Weights of a small self-supervised image encoder.
Training: adamw at rate 0.0024, 15700 steps, batches of 256.
Rows from block 5 of a small self-supervised image encoder, named by matrix and row number. Rows with one number belong to one channel. Each number is 500 + 25 x the weight over its row's rms, rounded and kept within 0 to 999. All counts start at 0. Numbers have three digits each.
Before each channel's rows are labels from the 100 images, of 14848, where the channel reaches its highest value: "strongest on" is what is common among them. Only what is clearly more common there than usual is listed. The data: drawn branching plants.
# convs1: first pointwise conv (model.blocks.5.convs.1.weight, 256x256x1x1), inputs 128-255
# convs3: second pointwise conv (model.blocks.5.convs.3.weight, 256x256x1x1, transposed), outputs 128-255

strongest on: pink blossoms
convs1.150:473509559509496512485499477465484530527534484484466495428524511485517498498486499542500476516495506469518504517492509444500457524499513534532486499511518486487484485481519502529495441488471509486513492576503490493521497522456481517499503500492516444502527453500478516480450492518493495509483494498506546494477517477515493527493493510548464504490548573532496499437524523504497508502504
convs3.150:528472427517488508485509443477458504518496503519492514478504491503529505451542476468510497489494483549467533486517502509502491503499465518512488514488517487511473508481523520495493481443496530443476481519458495473461531477474497467467502516533475513508490475501515501537520506473496499501507484487533485499508502474459499507497473527463562486493443432475533513491489505504507504493499

strongest on: leaning right
convs1.100:481525510510544492500444495472493487523521473468533503470488476494500495513473520480496486486468534517508469517497518509530482495496473485506470534487490454506543505501520526503491487499523493469473466549482512451500547490483504478518516484505452512483556466490492502505500495470501538527528451476546501524533502541466488488509489500487510502514493484513532508507462505494509509462504
convs3.100:515502552517498521492501531529529447489494476551506535548484499499499481494502534507550520455521503495573496507482544495542495512490504492497543489535481478495500519498568499557476526505483505502505541543486492541503471464471534491524520498527502508516504500533518518550514504526499450517492537512490496503489528508501488473554511473508499484516498495524486442514495512502516507517544

strongest on: leaning right
convs1.223:498511528473474475545508523523494486515529474458468510524511515509451449515498490446482506512475515523550546490484513508514521491507443514486495517481495470545432507522480480530492529533476512484503483511512521514521500496493523490497487507480481480484487514507525559511499500467467521554511509472443425505512498517509521522472531471488477493476520469511440499495467423502490527543528
convs3.223:472515465528498479498502501485485502507571506506502540508482485518436492525505497471542503472479518512551440463559494494523509469487545472487461475503471468518524514504524513500517493483448527481468518484533478485491502504474515518501547523502459504517509503488490520496507477490503523504488507506465473471497497505497448500525504488497488502498511482494474510501528440506504481450520

strongest on: two-way forks; wide; red berries
convs1.170:504531482488517513505486465499472564547482484471463483500518495461508502523495473524494508495491560524492483533504514507513428512473492553497527493473476525539521507487529505474525524476533540516514527476498480473523486527497484591491480495474502468520488467508515455522464526531485510468508486466470522496479520497481529533553488479472507518478480481486486541516492507489491497485441
convs3.170:452489493493471478498484528547511392472496494513473494524478515507497498492467516503518539449561516485482498501522480447526443492505502468450521458472507513513502480518481504453499507536460475528493524519537499502498482498550467496526522499475516531487510499504485464507490500514459483515502537501488455495481470484502512510559487450557533486489501486497516486499474508525468487498544

strongest on: leaning right
convs1.147:472497510457518593519480469454496496542510503478485575532478478487521517538488525538533507493508508489506499481494496477501504513545519553504422514471454501516513506452503487461459483502513475469510500505493502466526509525489501477491477496503490477498494552517498518453499526541499488502484494479521497516485499548551511518489493458458551572507490482489538512511523514515459523525515
convs3.147:491521493510556542544528495488508502532509540521504541507493467519493493514505510503557497490490491504495496497505471505512499442502517464485533452497499467524524498538535508486562497457496508494501540533517516493505459465521490494532521504452479524477522513543514501555539518471503498514515497485488482518486482516527487547522445484534553506455510509511491483470540508467525502457557

strongest on: red berries; night; narrow
convs1.50:484522452478486514507486528502522495496501469446511509534481470514524531489443503507534477443503501438486486511490548508544507492447494492479519498466461502546511489487507488500498484507527515495525493484493497476463478484497486522497497496461582513508543531505516505497500458496476475490583515541488531509515491510551524482514498490493548532542481440461509513525487473495467510507448
convs3.50:520465522515483518522498518529521556514486511510484537515504491522468498484468507488518516552529486506526502551484466536515519532534523512536518490486515523522508417535531546491525533498496539468479489524472495475503497515520501496522502526518520535533514511514489458546527520515568494514521481581521532526531501504533485517514522536509525515499478505484522518512516487503491493534486

strongest on: leaning left
convs1.0:480562523494534459523554474499526500521474480516488546493515495489484515489499467455486476490491504511500450479506493486501501518517466521545454402477466523500469501544525500496492515509500479480496501498484503499473528499483491494438512513499490522524483510458487483483546511558493474502476524496487509462486489502519475469517493487501484509492488510511507508467507506509500509545492
convs3.0:464456527528483482524492486493509488498524500507519515478504482501519464492479486513505498566445530515530520509492456474496514562492505488473510468494481501557473511486523502485529507536477454504476535467472526518519524501490550543513475508488506470522482439555507482523470484478485496492520528542513513505484464477548545480530516481499505484501507481477503487499460495507499509521482

strongest on: three-way forks; spreading
convs1.191:476499534473491455465523508478472523511465467481495508523472498511464491508504507507476493540497522527509500461487504491474494544497418484499478501500508504519415508528496528459516488483516523484486524513493506469493511584505478546481488512460514515468525479510506526491464507455490484572474470490477484502495541512489469488510461520502491504504531472477474498525552490514542553521560
convs3.191:518505494520519478521471498473480510525474480488487519516492467508487498512543542502509520497507404507466491469565497503481499490531519519502498497479503464477466494507569445509495444468556484562488469494528516485498474512510514511527545510510522488497483490502510545492490491518502505481479504508493510510534498502520489554447503538476513519518522477478470465466523539473516509467537

strongest on: wide; autumn leaves; green leaves
convs1.47:480517497519511526505521510543505502482498490477455477493505516504480518492474477441517466500460512512534539475495492455528513528455463520506560455517493511533487439501520508527542543471517504519485512491510517529495535486511498480472458500502509473464494455514470496531513484495481499477511523524500513485471490469487543537487528523508491486539483472475481504473488471476498539494476
convs3.47:491479478464444504485469500504485510438506513540475463526477490448513521493507488508484509496509506462472468507487514488501508474445456491490507495480467474521445486486558512493426540533464485491475491514492499488503522506481526521495524508527498545502527501510500510484486443537473502514528474491519513485479485512432486493530515483495442506477502462497469491454486476526446476505481

strongest on: two-way forks; leaning left
convs1.217:494512524466503531528485497448503484500546486468504539473475466511461492505500502490592501501503511508489489479499491433488508498478500518517461499452499451481505486497493477522547505539485498475507470497483491513543497531493476512471474501469486508505529498498495467513482481504495503481506528505488513545465537528513501492490491519546510478478526469518516527512502499484497659503486
convs3.217:483508519467457482458503498473495484480506507504470488476485523495473515544468473475530478513463545470517505532434518439502475494472501502507467514508504479497521471500474494499462526497478476491506564462505482514503487502496490490489442499489509434512499526484513502453550515475515527490499487502480492472491508489484514509506576445504506508511498523504533505460515461492505486450498

strongest on: three-way forks; spreading
convs1.136:490483477522498526502482517486484468484538456492496492514495514502518489506502525479518477479473506478507501516535492505520539521488499474515462481539506507496497536518496477463462457503492503508463504486479533508438515506441524513485525478496517478535508511442498481528457514485494472558523539516505473518541514509508518485535476506510487551532477486497524481492462477511492544507507
convs3.136:513476516516489483541503552521493484507435478469549484493474514509518490486492493510505497542534468535467467513503473511511479505500503506491493518478490554529491450486489465527519512524512500493508495450510515492509444528521488540538541466487518489525523551546480473471506535569480516518504527520479521493480478517541496465473505512516501532537525503494494446549471498496535502532480

strongest on: leaning left
convs1.241:527494482472464513514489507480486476504530470451460527473487481531493515462490545492508488486505503507503471468517511516490496475448415484504515500487495517516433486509489501467574511495462468467498500533481505503500465526516493518473450491523514513470522528523514486495494508445494501481509545489531470495467512514523501504478485464474506522508504523462478494501492507471524570503488
convs3.241:554535500463512517479508498509491514499519505529503470525543532514486478526495541504486537504467512497523502523453509481527484485488498486507522478566528481450517453489506454522492510449533502528532561522521492492493468498504527501535472500544481482526482511433500508464536491500509482464508465500454466543470505455500508553497475503476495485484495548479509548523524538496484467490531

strongest on: wide; autumn leaves; green leaves
convs1.230:494499480536491468505509567516502507490523485517478509493486465518494500502513477429550509493514509496478477473529580479463488454484498462527557510464465459474508513534493507476528528508491491456511528445484540499492507484485480530490506511482555521501530540460475506482507503481467496501512516527444531489503487493497508523500487488499519515500542471462477503513509488533515537484485
convs3.230:476512517519459505483500516482478524512511522517510505524482496547524450520576534521495525489519478489502495497512486504457519491472493497504504496483540466483521544498496528485444552473517502518496477495510482491479582465497520452485498527490532481507476479506524480481540491477535485548472474487497535519525525476455514483492531506481484488518488517491534489488477489469476529522544

strongest on: red berries; night
convs1.187:527671443515443529471504513470509465527488510500461496473482485503470528492494511501488502502517505473500507532507470521514473524484519524504484483488539499508468472506490474481515499507486551481474479467496472491461497525573497476479523499500513487521508484485484514491489479503467475502503529529479495515484482507470556474507488503538505516504510448494458486488463476539463499500491
convs3.187:520671496509530496508485500499497463495501496508538514523489494508489479455502493506491510520503504570474502503507490526512482508477507512530520472595495475505515530515508492499495547487498584491500502513485525488495484488443420479504512512529488505508517504514518513512524503527455498510505506483516503523491476502504504487525496521499524506507534484500501505496502508522524471477503

strongest on: three-way forks; pink blossoms
convs1.14:575500528488519544520496492481533599548493498488534500429485504512498502494506534503507477484499497447472479515526530441497416526512520517491492517542497512491502502489486508477530447506514521478455486509502513460466485501483482466495485465477512482501510503511495511529462540482456477529502518535483505462502530488514500511570438485489481527512517515545507510449504501522499511536509
convs3.14:489511519507542487521501491513486574475507495489523508483505470499499514579506478484516471505498490476576475504495494538492614528513517488554471500486529511496513559516521508512506495505505508542495481497551510552493507493516490503475509518499510505497470506496447547497502510500514499500519500487515496510511505517503485493456530501504503486483503567485480511497526499560531522496497

strongest on: red berries; night; narrow
convs1.132:480524471497510503535488470525507493517537471471520469500502471496500500467483497515558508491502519464512476549513522516533493501530490524550498534458508502518481488470484493515502501476523543485458472531517486487506544502520488518502478503508507533535551511461541517498452501480437488511477495529512528508451486468509512458519535458528532490526524463467526512514516460483453505473461
convs3.132:484460478499515475477539476452475445497492500547518530516466493496478484486529474517517485480492527533479500454502467470505480514523487505469519454502477461506489537546451502478493504480522466509535477506533509486512511475497466530579477495485472508490506517511508500510504527482505499506495564432485444471487448484457500507516451529523496523489539480512503527492528510477547504471496

strongest on: wide; night
convs1.172:523509505489520550496488504455508502527507482482500518470514493532472491517462507457532480531516508488488474492489514464510492487531499486456523548502529479523490474544499471495495469496498513486472496472502495535494511524502502516438514497528544506457470484561521515498480509493494457533494528517517421507487490489488502456449478490462507497504512512504488504485520448480494530507532
convs3.172:555525535511516469545536519508537508523499541518516473497534512539506489507506522508504535497535522522528532506498494507523490479531544480505500545539538487525531503504467493506518540494488487532521574513520528500514530484506502517547497503476541506552515541519492527476518510497550525483513499509486468507495496507525514517512523492525493466502541517509535522514503505527549500468472

strongest on: three-way forks; night; narrow; foliage: white flowers
convs1.234:464500462483524479474486521502497499488504470511484480502501522473558528490482534507525491520524522503474482507509548515494493540421514472479491520519451482466454509492469503476525498529545529493474491469483481473469518541452526512498475497516487485500524484464495465500554484479487495506504512528496525544549463521506499485524498492515491568541538475488524511498466530537509463518522
convs3.234:511517510490491473467482510511506519530455455519483538521538486497428525501507556500498528503506497472531491484509501526514482510480494503475501516480570521472509425500515531495493489543487500496504505448484515492494489506501525480502490517500516503504504487513513482460449476510513488496509544514463510491469505501528508491552526498512516525475493494467489454487470493441472503501485

strongest on: pink blossoms; spreading
convs1.32:504510503518491467527475467484484526521475476465514490501447491539515510515479481476520489487523490567450495495486508481525507484472453504503475534481466514493504471473527551490508496497502511483490522478435489521517489493487481506507496488489484464501488508496528514506498471481470487523497521451446504496526499525493459508473517554508566532513534490499443545504463454499520472486458
convs3.32:472514496511492539501488494479494486538502547505526480537536504495502500494515523512501504492511448499468530512513472453524496504488480467552501491540486481461516505425497445544488487473524495531493515523505487499505486517502502519514474506515481502528469546502514482537556469506505496516486491481493527519499519485562542483474478488454499490489519511520494518485510515470512505476490

strongest on: night; spreading; leaning right
convs1.80:520483462486472448476508524496523526470508486522514531527451510466509524497469472488485492479512539504515490463521532488504518495432486448525552512528470475483494503504492517542491472517504497476470458467480484460492482509493494489512561484501505501527511489497502499488527484515494489507519520522454506465543511549517475500517472544523510491559516473501481510505479490495492479530490
convs3.80:522513450494533515459487452532504510500512487501502505545483472512528514496476524481471528557496540522492460536497507523495511483545504478492501505518528510543491478507523490556481504545498482523505525550496511510465527564517495495494521508553513487547515510428519522498495519497531491487496534501516483545493521478495514528496501494518507493545473509483485478510526486525476461511518

strongest on: two-way forks; white flowers; leaning right
convs1.55:505527489503509501539509526509533519517506486461508492488526459528476497528496438478511515479464499576528488505484515521480474502510508497483513476465479504455501536528523508460524513465513475449493488454496540493517499519536453528492506496455538492487521472496508470535487486472528490525496477458497483497528477506541499520455445495488516496531560537520474515517457508519487541503513
convs3.55:506458498499486507501509497508505483500513494508529516507468491517507571489479516490526498503486524565486500522445504479535470509502480508503533529476488482461502472508457536517467536510494503453512532468494551493504448483482492504528442475517516509476496516537515494501510501498556508502507506535496539434497565508479463483479517490489550506506507512518500512540539511533497457511473

strongest on: night; leaning right; pink blossoms
convs1.95:481505566524470485527515522510520487482528458466453504498540491486503484482510520433489462485486509505539523497477480462525522493488435504525538505491509470502472540530514479500504514529522512487499513536503502478498504507485513496494476475500508515544494464458511472483510490529471501497525540485481479492477454490463527538466533487510487533529516485490508480518492469505515561518533
convs3.95:452504510513507492473498472465511492469538468501523501534489476463511473509526514450496506503523529491520470541508502452471502468504526475492512514507497522508494490458493485486491487516448485506526525514510488479477516509443500530518520525523494491535506479478522504492529494472491487444478516500522506460487506435501415515535513483469475487540533493484521512508507501490504494484515